config.yaml
train_examples: 195000
num_classes: [31, 12, 12]
norm_position: "pre"
hidden_act: "swiglu"
parallel_block: false
expert_mlp_ratio: 2
shared_expert: false
mixing: "cutmix"
warmup_steps: 730
Rows from block 11 of a small image classifier, named by matrix and row number. Rows with one number within an expert belong to one neuron, the router's apart. Each number is 200 + 20 x the weight over its row's rms, rounded and kept within 0 to 999. All counts start at 0. After the name is the row's rms in percent of the matrix's.
After each expert's rows are labels from the 100 images, of 14848, where the router gives the expert most weight on average: "patch colour" is the nearest of a few named colours to the mean colour under the peak. Only what is clearly more common there than usual is listed. The data: procedural textures in two colours, tilted and lit. In brackets: how many of the 100.
# router: slot weights (model.blocks.11.mlp.router.weight, 16x384, trained with AdamW), inputs 0-127
# gate: expert gate (model.blocks.11.mlp.gate, 8x768x384), inputs 0-127
# up: expert up (model.blocks.11.mlp.up, 8x768x384), inputs 0-127
# down: expert down (model.blocks.11.mlp.down, 8x384x768, transposed), outputs 0-127

# expert 0
router.0,107,202,174,186,183,217,220,198,202,200,207,202,210,202,216,194,191,187,201,193,170,220,182,194,199,212,209,214,225,215,201,178,225,208,187,235,184,195,196,223,222,158,247,183,242,217,183,204,205,187,218,236,167,192,227,205,245,181,195,186,227,186,209,212,192,205,207,220,185,174,238,214,193,186,177,207,175,224,176,158,232,197,190,159,200,218,189,203,235,191,176,230,198,197,238,173,194,190,235,206,219,180,212,169,170,210,171,148,179,182,191,174,190,204,210,215,214,202,201,221,211,199,196,221,175,203,169,177,172
router.1,097,208,217,182,195,242,172,186,191,194,188,202,216,169,202,197,166,190,235,222,167,236,204,215,213,171,238,199,211,221,179,183,173,178,190,198,147,197,180,193,209,193,194,197,196,174,186,201,158,210,218,170,199,232,206,184,184,196,209,250,243,202,191,166,205,234,197,223,153,187,198,224,187,179,214,149,229,207,216,209,234,170,204,196,194,209,208,185,178,177,238,218,232,228,191,205,209,196,151,205,177,194,208,177,188,207,240,183,239,204,205,225,218,202,245,213,208,203,194,226,215,233,162,194,199,210,212,207,201
gate.6,064,206,181,184,184,194,194,211,184,206,208,189,224,171,197,162,183,189,201,193,188,241,215,231,198,254,197,221,209,204,195,200,222,212,240,199,209,179,181,167,168,174,198,184,169,190,192,214,172,210,192,222,194,236,188,189,175,227,214,203,186,185,213,225,226,187,208,201,196,207,219,226,200,212,215,182,171,215,158,198,157,197,212,203,201,210,202,196,229,212,192,214,218,175,214,171,206,220,206,181,175,175,174,222,201,211,214,161,205,227,201,184,195,168,188,203,214,158,190,182,211,198,206,227,207,177,215,194,204
up.6,061,203,190,201,215,170,188,167,212,212,207,200,207,205,201,203,204,195,201,231,194,216,224,173,216,220,218,204,187,209,198,190,195,200,216,200,174,183,158,136,192,192,222,186,197,152,196,205,173,225,200,235,210,166,182,214,180,251,198,212,206,169,166,232,220,191,149,197,208,213,222,197,194,222,186,198,171,187,172,221,199,202,223,212,221,186,217,190,195,252,207,198,204,189,193,169,193,189,196,182,186,170,186,191,190,184,197,199,228,223,204,190,199,210,187,227,218,186,181,170,220,216,179,209,210,220,193,221,210
down.6,072,207,207,186,205,196,185,166,190,195,201,196,190,219,209,232,222,164,210,191,169,202,204,206,187,223,193,186,173,176,211,217,185,180,224,177,236,216,244,159,221,198,173,212,190,170,233,230,208,218,183,189,240,191,231,173,180,209,190,189,173,214,169,185,182,168,170,181,208,195,179,192,214,208,194,189,186,180,179,179,208,199,214,203,191,216,206,216,187,181,172,199,210,216,189,247,236,212,167,217,224,223,216,210,209,172,194,193,216,216,192,196,212,193,192,225,184,171,157,233,212,185,189,221,201,196,184,204,219
patch colour: grey (61)

# expert 4
router.8,101,210,215,195,212,190,228,212,231,192,226,186,198,221,197,212,209,206,211,186,188,180,177,230,227,189,179,227,226,190,196,196,209,233,165,203,211,182,219,183,209,192,217,202,198,224,164,207,196,170,172,199,206,226,168,183,185,227,203,175,201,215,222,220,222,198,226,211,230,213,214,188,190,197,189,173,183,187,180,185,216,207,250,181,204,172,174,214,201,203,211,195,197,176,221,205,211,189,200,192,174,197,192,207,194,219,160,196,183,186,179,204,178,165,151,224,204,182,183,179,182,219,239,201,224,169,194,193,190
router.9,094,171,204,176,171,215,210,209,195,181,173,243,228,183,195,186,221,200,261,181,204,235,190,148,188,209,204,226,209,176,198,222,199,193,182,227,172,241,205,171,205,185,180,178,212,174,200,200,190,211,222,233,163,185,188,213,195,235,235,188,186,200,218,176,218,193,178,198,160,218,215,183,201,203,201,205,204,207,196,198,199,181,220,202,220,229,195,221,186,195,218,225,228,192,197,203,148,218,211,196,243,163,206,180,192,206,217,174,187,180,212,143,192,226,201,209,209,223,197,197,201,203,179,239,180,172,155,208,185
gate.3,121,175,177,193,190,210,218,228,236,169,207,226,163,247,208,219,201,191,241,216,187,239,240,192,237,179,227,198,184,211,194,205,213,175,188,191,209,191,176,188,182,228,174,223,213,219,237,225,184,189,207,162,209,181,201,209,192,214,220,218,232,181,192,219,204,202,227,183,243,220,204,198,204,209,201,200,190,205,221,219,194,192,217,198,205,196,241,223,200,170,234,173,209,178,186,220,205,207,190,217,164,181,195,196,213,194,233,234,195,185,221,215,190,205,181,180,187,234,179,191,186,219,191,257,197,175,200,184,222
up.3,116,177,214,205,192,206,213,198,222,212,234,213,168,190,204,181,202,207,211,183,206,229,204,185,162,219,206,206,182,168,192,188,221,167,221,220,202,185,187,219,197,224,209,221,209,235,174,211,189,175,183,162,187,232,219,227,193,207,194,209,200,185,219,239,193,221,202,193,205,207,185,176,198,196,220,235,187,190,237,197,194,200,222,213,196,187,195,202,183,173,191,206,200,210,221,205,201,230,162,220,189,207,188,203,204,174,206,209,130,224,212,192,238,224,190,213,181,208,197,196,203,206,163,207,172,212,166,165,190
down.3,104,194,176,210,208,178,213,195,204,195,196,191,224,208,228,174,217,187,162,209,180,204,203,188,205,255,192,200,215,229,259,208,203,196,210,204,177,203,206,227,217,168,212,190,201,215,184,238,244,162,215,229,205,191,177,204,206,198,218,187,206,196,204,187,206,194,214,181,179,188,214,196,202,202,210,171,211,238,188,213,178,174,197,214,195,208,228,212,165,173,205,173,189,182,192,186,228,226,201,215,196,173,208,212,181,216,254,176,216,186,214,184,204,181,156,226,214,194,243,189,203,205,229,217,227,207,201,226,216
patch colour: red (39)

# expert 3
router.6,098,203,166,179,210,212,229,205,200,189,199,219,225,173,232,185,185,207,224,212,152,203,205,224,233,230,203,212,208,207,207,174,210,179,224,241,186,195,205,240,181,164,219,187,218,161,184,178,193,188,219,225,181,209,208,190,223,156,160,198,186,196,218,191,191,211,200,184,164,197,209,174,222,190,222,201,200,214,192,217,203,216,237,183,212,238,171,180,223,196,219,225,217,191,196,190,201,203,193,197,225,200,226,187,190,235,207,164,183,172,209,216,212,219,196,226,194,212,214,201,238,199,182,197,162,194,175,163,174
router.7,097,191,202,202,210,180,214,245,201,209,214,212,190,224,213,212,227,210,214,183,204,202,187,207,222,202,233,189,224,226,185,211,205,228,215,198,196,183,198,208,173,190,192,231,188,215,214,186,163,177,183,159,210,210,186,217,171,225,207,216,220,205,220,222,237,177,193,241,207,216,221,219,194,176,208,213,186,184,210,190,203,205,255,210,159,179,232,231,184,191,222,197,230,186,194,199,219,215,206,200,183,204,209,208,191,202,173,204,189,185,172,194,202,166,187,182,213,189,196,210,218,215,201,182,224,181,208,195,217
gate.3,065,194,234,185,195,199,200,160,198,180,179,228,226,184,187,222,175,174,209,195,199,173,202,241,189,194,173,207,195,191,222,212,179,209,211,218,162,204,236,216,222,207,158,194,226,196,184,195,240,165,218,200,234,167,184,218,210,166,215,227,194,212,218,202,181,210,170,208,193,222,185,216,201,195,237,237,221,187,207,160,206,193,245,225,219,196,207,201,175,198,202,186,205,226,194,216,198,197,219,231,199,226,218,210,183,215,227,232,194,238,180,246,192,165,197,201,160,212,195,176,197,183,207,189,191,211,194,226,207
up.3,067,164,185,209,188,220,166,242,213,192,225,184,210,182,163,230,193,180,194,226,180,169,225,213,207,232,180,207,227,246,201,158,221,207,210,171,218,189,203,186,209,203,179,196,151,209,225,226,162,191,184,183,261,233,223,197,206,225,207,214,208,224,163,206,183,196,187,202,208,199,171,191,226,193,198,173,213,229,179,213,193,209,176,204,200,211,213,216,165,230,183,199,184,209,203,227,190,227,153,220,194,200,181,192,217,201,235,232,190,165,227,178,210,234,207,172,213,168,204,236,177,200,198,226,258,236,193,197,163
down.3,070,193,210,190,225,202,174,200,180,193,219,185,213,207,188,164,207,216,175,163,200,182,211,191,229,237,165,221,182,151,182,193,207,227,209,197,198,215,187,211,201,240,192,178,236,200,220,211,206,201,217,208,178,165,213,208,214,214,206,204,204,221,184,208,166,221,186,206,214,192,211,207,209,189,221,186,215,216,235,197,201,227,219,227,186,204,213,223,212,195,211,205,198,228,160,200,194,189,244,216,218,219,186,196,198,170,230,233,196,222,224,210,162,233,193,197,191,186,222,198,154,200,212,165,208,226,202,208,232
patch colour: red (37)

# expert 1
router.2,111,206,219,164,209,163,200,208,194,213,181,214,225,192,227,211,198,160,208,230,177,175,208,217,203,186,173,230,195,205,169,183,218,224,198,202,166,181,187,215,189,198,206,175,194,179,210,187,171,217,214,172,180,243,199,191,216,219,202,222,225,174,192,224,198,247,203,203,154,188,218,185,211,181,188,193,207,207,189,218,221,210,211,197,193,237,174,176,180,205,256,190,222,193,192,231,201,189,186,212,194,190,230,154,227,222,214,189,206,181,217,231,237,208,223,176,201,187,198,216,195,225,204,181,195,222,192,206,211
router.3,105,203,190,143,204,197,186,223,198,212,192,214,238,188,220,200,209,193,267,197,249,213,215,194,233,175,240,197,197,233,207,211,210,216,192,209,166,213,204,190,223,220,205,225,180,209,204,172,220,196,187,189,211,211,196,198,184,214,231,238,239,212,192,200,213,211,175,210,210,201,191,175,200,178,192,191,185,192,208,144,193,179,217,188,224,169,215,219,198,192,194,218,233,223,198,181,162,177,192,170,168,208,185,224,154,157,211,170,186,192,186,174,170,177,212,187,225,198,175,189,223,173,197,185,174,158,219,212,207
gate.6,095,176,160,216,185,215,186,185,203,217,189,218,212,169,210,210,211,199,170,174,209,186,197,189,188,221,214,209,214,221,198,173,149,226,208,211,166,191,183,207,209,189,208,176,200,194,195,191,160,166,227,202,201,178,184,181,171,232,186,209,160,177,182,204,193,202,182,267,208,215,225,204,216,211,200,206,199,185,158,240,196,207,222,209,212,199,196,210,196,185,198,209,187,204,162,204,195,226,210,173,258,195,235,219,186,208,166,188,232,165,195,212,227,197,201,212,246,214,215,173,177,215,206,233,227,213,246,179,191
up.6,092,192,178,201,192,197,197,173,202,210,205,190,207,194,220,199,215,215,191,177,210,189,195,183,213,214,202,227,213,201,218,182,170,216,213,232,165,190,156,211,207,198,232,182,229,201,181,189,156,175,215,205,211,176,174,184,168,207,196,209,172,192,188,207,194,203,179,223,192,211,211,194,198,193,194,198,192,187,165,254,180,203,214,195,195,168,199,203,199,186,178,216,190,214,160,220,184,208,196,186,232,183,218,225,191,166,170,233,221,174,198,199,214,183,180,205,256,192,232,174,175,218,188,216,223,246,222,160,196
down.6,108,185,229,218,213,194,171,208,191,192,182,221,175,218,212,230,205,217,193,222,159,221,176,194,220,193,198,180,249,214,181,196,228,171,232,214,223,194,199,219,167,182,213,211,215,159,224,235,204,210,203,199,216,184,171,198,211,201,225,184,198,219,183,194,215,197,196,193,203,208,213,201,201,215,202,213,227,202,194,233,195,218,224,221,197,183,167,202,202,211,205,207,210,219,195,192,195,206,186,191,173,182,216,202,185,185,240,207,211,206,240,165,182,203,171,175,189,204,187,176,181,201,168,184,187,199,196,200,181
patch colour: pink (59); white (40)

# expert 6
router.12,099,186,177,199,185,235,226,206,167,196,211,186,201,185,222,210,207,204,230,188,180,217,164,177,232,195,177,224,228,196,173,211,234,193,213,224,178,228,235,189,233,160,225,170,207,186,189,170,219,179,198,226,164,177,186,219,240,194,209,189,217,195,229,207,173,196,225,219,182,181,250,193,184,185,194,216,166,226,179,196,224,177,192,146,187,220,191,192,237,178,186,179,208,166,235,199,193,189,213,211,214,182,205,203,172,199,172,168,208,186,183,180,205,203,185,192,218,182,212,201,194,184,195,226,192,204,158,204,176
router.13,102,218,208,188,151,192,185,191,206,227,163,234,212,220,196,191,202,160,225,217,182,220,179,201,196,204,217,211,232,213,174,191,176,196,181,207,190,180,189,176,167,171,210,183,219,188,187,222,188,203,205,175,211,198,216,169,188,185,159,209,197,182,215,169,176,218,183,225,169,175,194,193,191,204,182,186,220,230,223,185,225,197,184,193,187,213,214,222,206,196,214,238,225,241,209,201,168,178,187,187,222,190,216,169,187,206,205,203,205,177,213,213,197,189,206,189,173,200,191,218,212,245,182,205,145,213,202,239,207
gate.6,106,217,220,176,181,223,181,192,192,187,195,175,221,204,186,212,212,188,214,183,219,182,221,200,229,203,179,196,206,199,238,175,160,179,202,166,194,197,181,179,225,190,238,211,187,223,228,204,184,207,208,209,236,200,216,195,221,204,177,212,204,201,204,154,187,199,171,202,172,192,218,182,173,188,220,220,207,185,209,239,178,225,161,196,198,176,221,215,159,218,235,211,219,155,180,209,220,210,243,217,211,214,180,209,203,195,195,197,220,180,207,185,181,201,208,200,215,200,183,193,219,209,181,194,223,222,206,253,209
up.6,107,194,209,234,182,185,230,245,187,215,223,215,203,227,200,214,218,198,232,176,169,202,190,194,196,172,193,174,198,162,176,222,210,240,165,211,215,214,198,235,208,219,168,177,210,183,204,202,226,230,191,190,165,217,163,189,172,206,196,206,184,155,207,224,204,202,197,221,204,228,183,212,206,218,200,214,175,179,201,196,191,178,225,219,194,216,191,183,194,199,169,197,221,232,216,175,151,206,181,201,214,158,194,180,214,198,202,157,199,201,194,172,191,212,195,213,185,189,221,203,229,196,236,213,179,161,199,161,174
down.6,106,210,209,208,204,188,213,186,209,199,202,180,196,192,218,218,239,204,201,198,189,181,233,225,218,217,183,174,186,225,214,205,204,197,178,181,217,188,179,215,216,205,214,214,239,221,191,190,177,218,187,231,200,203,214,202,185,220,221,208,205,200,189,172,180,196,192,192,198,188,227,221,186,145,185,241,186,217,184,191,222,173,194,200,190,181,193,193,170,191,215,203,185,217,206,188,206,191,227,215,217,205,171,247,194,229,214,216,203,198,196,212,205,159,218,220,193,214,139,199,203,194,148,202,208,227,238,208,189
patch colour: purple (39)

# expert 2
router.4,095,198,208,198,178,211,201,224,205,205,196,210,188,201,205,206,198,168,227,224,200,214,224,225,240,176,199,241,215,208,184,215,266,227,185,208,162,205,202,201,230,182,207,203,191,229,199,180,194,194,214,181,178,230,196,164,204,211,221,235,204,182,204,209,204,213,211,228,211,194,208,200,171,187,168,199,217,179,211,174,232,186,217,189,208,179,207,216,220,184,216,205,211,165,221,166,212,197,166,191,174,196,206,188,184,219,168,188,192,161,195,231,199,192,198,190,168,212,219,224,194,207,230,154,168,228,219,166,224
router.5,097,187,188,186,213,235,185,236,227,163,193,221,237,192,192,198,215,217,206,210,218,191,204,227,203,183,202,202,213,219,208,187,194,192,182,171,152,177,215,208,217,218,206,235,208,184,176,197,197,183,172,180,217,218,156,190,186,229,181,230,209,184,196,225,245,206,185,212,195,199,189,187,178,167,174,185,168,187,198,169,206,205,197,190,201,187,214,188,194,186,228,197,205,213,166,187,216,162,159,165,171,225,200,209,178,189,164,159,231,187,163,187,188,153,176,216,170,197,200,209,178,185,217,171,223,167,226,187,180
gate.6,129,199,183,225,211,190,244,225,185,232,176,177,191,193,163,218,181,202,236,195,176,206,194,181,176,184,181,213,203,178,207,213,213,220,182,216,192,185,218,181,163,197,212,184,159,176,163,193,207,171,214,202,212,194,233,214,181,205,207,204,195,183,222,217,193,192,234,179,221,199,149,204,198,179,199,203,210,206,188,231,228,194,202,202,225,188,175,176,186,197,202,173,261,152,219,208,163,164,204,198,178,205,222,185,203,192,189,239,218,208,191,173,177,205,186,206,198,191,166,222,197,212,186,197,208,215,193,189,217
up.6,120,216,211,184,169,186,179,230,204,202,213,192,223,205,228,182,219,169,176,217,181,189,205,189,221,197,230,172,199,243,192,202,196,181,217,218,173,242,189,214,198,198,198,199,199,254,228,191,183,212,192,198,210,216,180,174,239,215,198,192,198,184,196,211,191,203,185,215,204,203,232,199,208,197,229,195,211,201,243,185,198,217,198,195,163,210,237,223,221,221,223,234,165,208,195,219,246,240,195,193,194,182,200,219,182,217,197,171,196,182,213,212,196,192,185,185,215,196,224,171,195,197,192,199,181,176,211,174,197
down.6,138,224,184,219,193,213,225,201,187,216,199,202,180,203,165,223,210,191,156,173,227,200,190,153,226,193,205,211,211,208,225,199,153,216,200,181,190,218,181,204,219,168,223,188,220,177,225,223,227,215,223,207,176,178,212,210,208,167,151,206,215,191,191,216,194,186,162,182,235,214,183,181,205,183,214,195,190,207,248,184,204,241,216,208,193,218,182,198,154,176,188,201,204,213,192,221,197,206,188,221,180,156,214,200,207,183,172,206,218,204,161,220,200,203,233,175,185,186,193,212,198,219,194,209,194,202,195,203,205
patch colour: brown (71)

# expert 5
router.10,105,201,183,149,202,198,203,216,213,196,188,187,213,178,226,192,183,188,243,220,239,213,218,205,236,172,221,213,185,223,191,190,227,215,197,212,173,233,204,197,226,217,218,241,173,203,178,179,202,185,204,181,212,243,199,183,189,203,233,236,229,203,198,215,223,207,176,215,204,184,182,190,195,175,193,200,184,186,198,144,198,218,216,203,222,180,195,199,203,204,212,213,243,213,194,179,177,186,195,164,180,204,211,193,167,177,218,181,186,187,191,191,191,201,222,189,216,212,175,208,230,168,201,192,191,173,205,203,199
router.11,103,177,214,183,176,233,192,219,223,205,171,235,247,204,207,199,240,203,233,192,225,223,193,215,189,198,196,204,239,183,218,191,194,198,187,208,182,205,235,181,190,191,189,166,219,188,207,193,185,175,231,228,197,182,179,185,187,172,221,224,192,162,227,206,231,193,202,226,179,200,208,149,190,201,197,207,209,209,194,190,202,207,214,202,222,183,200,222,206,167,234,214,202,202,217,205,191,188,205,215,219,199,211,177,154,208,181,145,209,174,211,189,216,193,178,197,199,230,216,177,189,210,195,208,172,177,208,192,194
gate.3,125,184,206,180,179,192,210,179,208,188,224,196,215,220,201,214,221,206,182,243,197,196,211,222,193,191,156,179,223,167,214,193,197,181,186,196,198,192,174,184,220,190,165,214,189,180,146,203,225,202,183,199,176,203,221,192,209,185,176,169,174,190,194,177,230,221,228,193,216,169,215,202,221,183,223,163,187,213,185,208,165,230,174,241,231,239,212,217,218,194,182,220,200,235,179,228,211,220,230,203,178,165,194,205,166,159,197,195,193,209,197,238,217,219,203,201,239,178,199,190,196,209,170,223,193,192,185,163,212
up.3,128,187,206,172,153,182,196,202,189,184,203,188,180,197,214,208,206,187,199,243,212,186,186,225,185,200,212,172,191,166,192,193,204,178,203,158,205,205,191,197,203,206,177,199,223,174,172,210,228,212,188,191,158,200,191,190,181,193,198,182,204,195,212,186,197,243,200,208,207,200,221,192,246,162,208,171,169,185,185,212,173,203,185,259,223,247,202,198,198,184,153,208,175,231,199,228,174,201,239,200,191,171,183,212,156,184,231,194,184,211,190,248,208,190,206,189,222,199,185,205,215,229,183,201,189,205,227,175,226
down.3,130,177,162,197,181,192,197,198,224,205,212,204,197,188,185,174,212,185,217,175,190,174,221,218,202,200,202,209,191,195,182,169,205,223,199,198,233,201,203,192,195,157,230,189,225,217,193,209,160,178,234,197,210,195,205,204,229,143,190,195,184,233,182,208,197,176,195,206,214,219,208,174,202,185,200,246,180,223,223,210,163,233,189,199,156,198,216,244,175,226,215,193,242,175,176,182,164,187,202,219,201,159,203,222,192,194,246,163,213,189,203,220,199,234,214,174,210,183,217,210,225,186,212,202,199,186,224,196,208
patch colour: brown (64)

# expert 7
router.14,075,211,214,182,187,202,179,206,203,180,213,172,192,176,210,212,182,176,171,207,199,206,232,210,200,192,202,207,170,199,210,180,198,195,184,187,152,193,177,228,205,197,206,208,203,156,216,206,221,228,202,223,202,257,213,222,220,207,180,186,196,206,191,194,192,197,188,182,183,173,159,194,190,160,201,179,187,205,179,190,192,195,191,211,220,235,183,192,180,189,219,242,224,245,176,207,181,190,159,182,190,211,235,150,224,231,236,186,207,200,186,188,191,236,225,229,200,206,197,211,201,196,192,190,202,230,192,202,178
router.15,111,233,194,165,226,213,211,190,195,203,181,214,246,198,216,166,161,208,254,225,177,221,169,199,226,170,220,213,239,210,209,199,194,197,167,219,204,202,196,165,229,195,214,202,194,172,173,213,235,190,190,211,210,187,209,167,196,176,205,232,234,224,218,157,217,229,195,199,186,153,202,230,188,181,195,139,228,226,180,192,234,183,187,160,233,206,195,175,215,188,162,217,216,209,230,183,221,161,172,170,175,163,188,194,185,191,202,184,197,210,198,215,200,174,189,220,235,189,179,192,209,230,206,236,184,167,188,219,200
gate.3,039,227,219,186,198,210,202,199,222,208,179,209,219,237,185,204,200,183,221,187,200,199,158,188,175,196,217,189,225,213,178,183,214,223,189,225,229,180,230,218,188,214,223,205,165,218,204,202,208,179,198,217,240,196,166,225,224,224,185,188,217,183,189,186,226,212,248,208,149,192,198,221,195,223,162,207,204,202,199,178,187,168,239,204,207,167,190,218,194,240,203,212,158,195,176,187,194,220,231,219,197,204,184,174,195,165,238,198,217,201,198,171,171,158,188,206,197,221,201,218,221,213,176,200,194,188,180,249,221
up.3,041,166,232,208,184,196,196,225,192,224,182,176,204,212,213,186,175,191,195,226,168,232,226,171,201,183,202,164,170,201,213,190,252,186,219,202,166,183,222,166,165,194,216,222,189,177,217,179,221,215,219,217,208,215,187,205,148,167,193,194,195,160,201,181,179,215,185,197,171,187,212,229,203,228,195,188,170,184,210,255,221,220,191,216,233,224,210,204,211,222,221,195,198,193,230,182,206,204,211,193,187,184,202,167,199,201,216,235,209,228,205,184,199,189,213,204,168,188,211,179,168,210,195,170,218,213,194,187,203
down.3,042,210,226,221,216,203,210,182,186,212,207,224,220,225,218,231,227,233,218,201,224,176,189,173,166,196,210,233,189,169,206,210,201,231,212,184,205,213,226,211,221,181,197,220,205,203,222,182,229,221,202,206,198,206,200,209,240,230,184,203,186,207,176,225,169,188,204,219,197,160,204,176,244,204,191,240,189,182,190,189,203,176,227,196,204,190,155,162,213,205,201,198,169,206,170,208,247,243,205,220,175,211,190,197,197,224,212,199,198,233,237,196,185,198,174,167,175,167,213,221,188,228,216,181,196,190,203,218,197
patch colour: green (73)